A small image classifier, trained from scratch.
Data: trained on rendered made-up planets, 44.2 epochs.
Rows from block 6 of a small image classifier, named by matrix and row number. Each number is 128 + 32 x the weight over its row's rms, rounded and kept within 0 to 255. All counts start at 0.
After each channel's rows are labels from the 100 images, of 14848, where the channel reaches its highest value: "colour at peak" is the nearest of a few named colours to the mean colour under the peak. Only what is clearly more common there than usual is listed. The data: rendered made-up planets.
# conv: 3x3 conv (model.blocks.6.conv.weight, 192x192x3x3, each kernel summed), inputs 0-95

conv.189 [144 143 149 178 124 126 148 182 186 122 164 134 163 110 115 102 140 166 121 110 139 161 173  92 167  86 103 149 134  94 156 173 125 120 164 122 149  84 141 155 147 189 128 121  67 166 177 140 126 131 197 133 122 122 133 138 143 129 139 131  60  80 116 113 186  94 100 138 138 134 106 130  84 105 111 122 212 170 112 104 165 154 115 119  99 155 128 188 149 153 150  59 190 133 179  75]
colour at peak: brown

conv.75 [143  79 159 125 127 168 104 196 148  43 131 131 159 113 135 107 119 159 159 153 114  86 162 132 137 164 130 123 167 110  59 152 120 145 113 135 132 123 137 118 198  91  75  73 116 105 131 114 134 129 109  86 122 134 173 148 111 123 106 127 120 153 102  98 149 136 115 110  99 138 117 122 212 173 103 108 101 164 142 136 111 107 120 151 115 142 112 125  97 112  87  73 118 114  60 234]
colour at peak: brown; grey

conv.29 [161  75 158 135 146 101 120 160 165 182  98 125 127 137 120 128 123 115 134 159 132 137 167 115 118  89  56  68 114  80 124 115 167 124 115  99 160  91 108 108 142 101 119 121 190 139 126 135 172 136 109 133  82 136  99 166 139 125  87 145 136 143 136  97 116 153 189 205 165 125 145 148  94 160 103 113 143  83 100  98 148 122 174  99 125 129 134 176 134 204 153 106 125  82 179  73]
colour at peak: brown

conv.13 [160 106 147  97  82 181 121  89 185 102 101 113 204  96 171 112 104 154 104 137 161 113 147 120 136  80  95 123 171 114  47 129 138 168 123 109  69 119 114 129 164 181 199 128 140 138 123 159 118 126 104 106 122  51 202 109 150 134  98 132 121 110 157 119 107 100 118 163 140 156 127 108 161  60  79 108 114 184 171 128 136 178 100 115  96  98 113 110 170 116 112 198  53 138 118 162]
colour at peak: brown

conv.6 [150 110 116 110 140 169 140  66 122  60 102 114 178 131  77 124 131 117 158 116 121  80 115  90 130 165 128 121 161 103  73 135  89 125 112 134 140 103 126 126 187 123  76 123 118 104 162 131 117 102  78 105 118 104 165 167  98 110  98 129 109 114  69  96 143 120 126 123 116 133 112  65 148 138 167 170 114 130  96 131 124 156 143 158 112  87  79 139 114  76  50  37 127  72  89 142]
colour at peak: brown; grey

conv.79 [130 115  90 132 124 159 159 115 156  79 151  93 133 177 141  76 107 149 108 110 119 124 174  80  90 164 124 111 125  69 146 143 211 200 167 140  77 102 157 110 137 124  64 134 156 106 164  93  84 145 102 132 110 132 159 138  81  84 112 125 134 149 128 138 202 126 118 116 126 144 157 138 175 127 169 139 105  88  98 157 111 163 160 133  86 146 115 151 139  78 192  99 119  69  80 144]
colour at peak: grey

conv.34 [206 124 109 148 120 130  98 121 183 114 126  28 118 141  72 198 102 139 144 135 120 129 172  83 119  87  97 109 144 113 109 133 139 100  90 117  96 133 170 169 186 131 152 108 122 151  82  95  82 123 106 102 117 186 168 153 172  84 104 121 157  88 169 157 115 138 121 159 114 175 144 177  99 131 152 132 170 140 139 125 167 159 173  59 121 150 131 120  86 144 163 101 181  81 148 174]
colour at peak: brown

conv.173 [ 96  93 116 137 134 141 158  95 133  69 108  98 207 104  81 133 113 166 128 115 117  74 164 116 151 142 114 124 110 109  57 136 121 116 113 125 141 120 117 131 175  85 108 118 102  89 124 127 116 120  73  71 112 132 207 147 104 106  82 118 102 130 122 105 158 113 125 117  89 163 110  69 142 179 138 123 127  99 149 124 117 141 177 134 106 100 115 105 129 116 117  25 112 147 109 106]
colour at peak: brown

conv.141 [ 51 154 153 125  80 152  82  60 133 152  93  66  83 113  81 109 103 140 123 139 101 108 147 110 120  92 111  99 147  94 179 150 127 123 117 142  78 109 116  82 205 104 141  72  55 102  57 129 141 138 174 102 106 124 157  82 119 125 104 119 114 112 119  88 108 116  67  99 129 140 141 222 139  39  61 123 104 101 142 149  99 127  93 122 110 153 121 114 145 158 160 176 112 165 201 131]
colour at peak: grey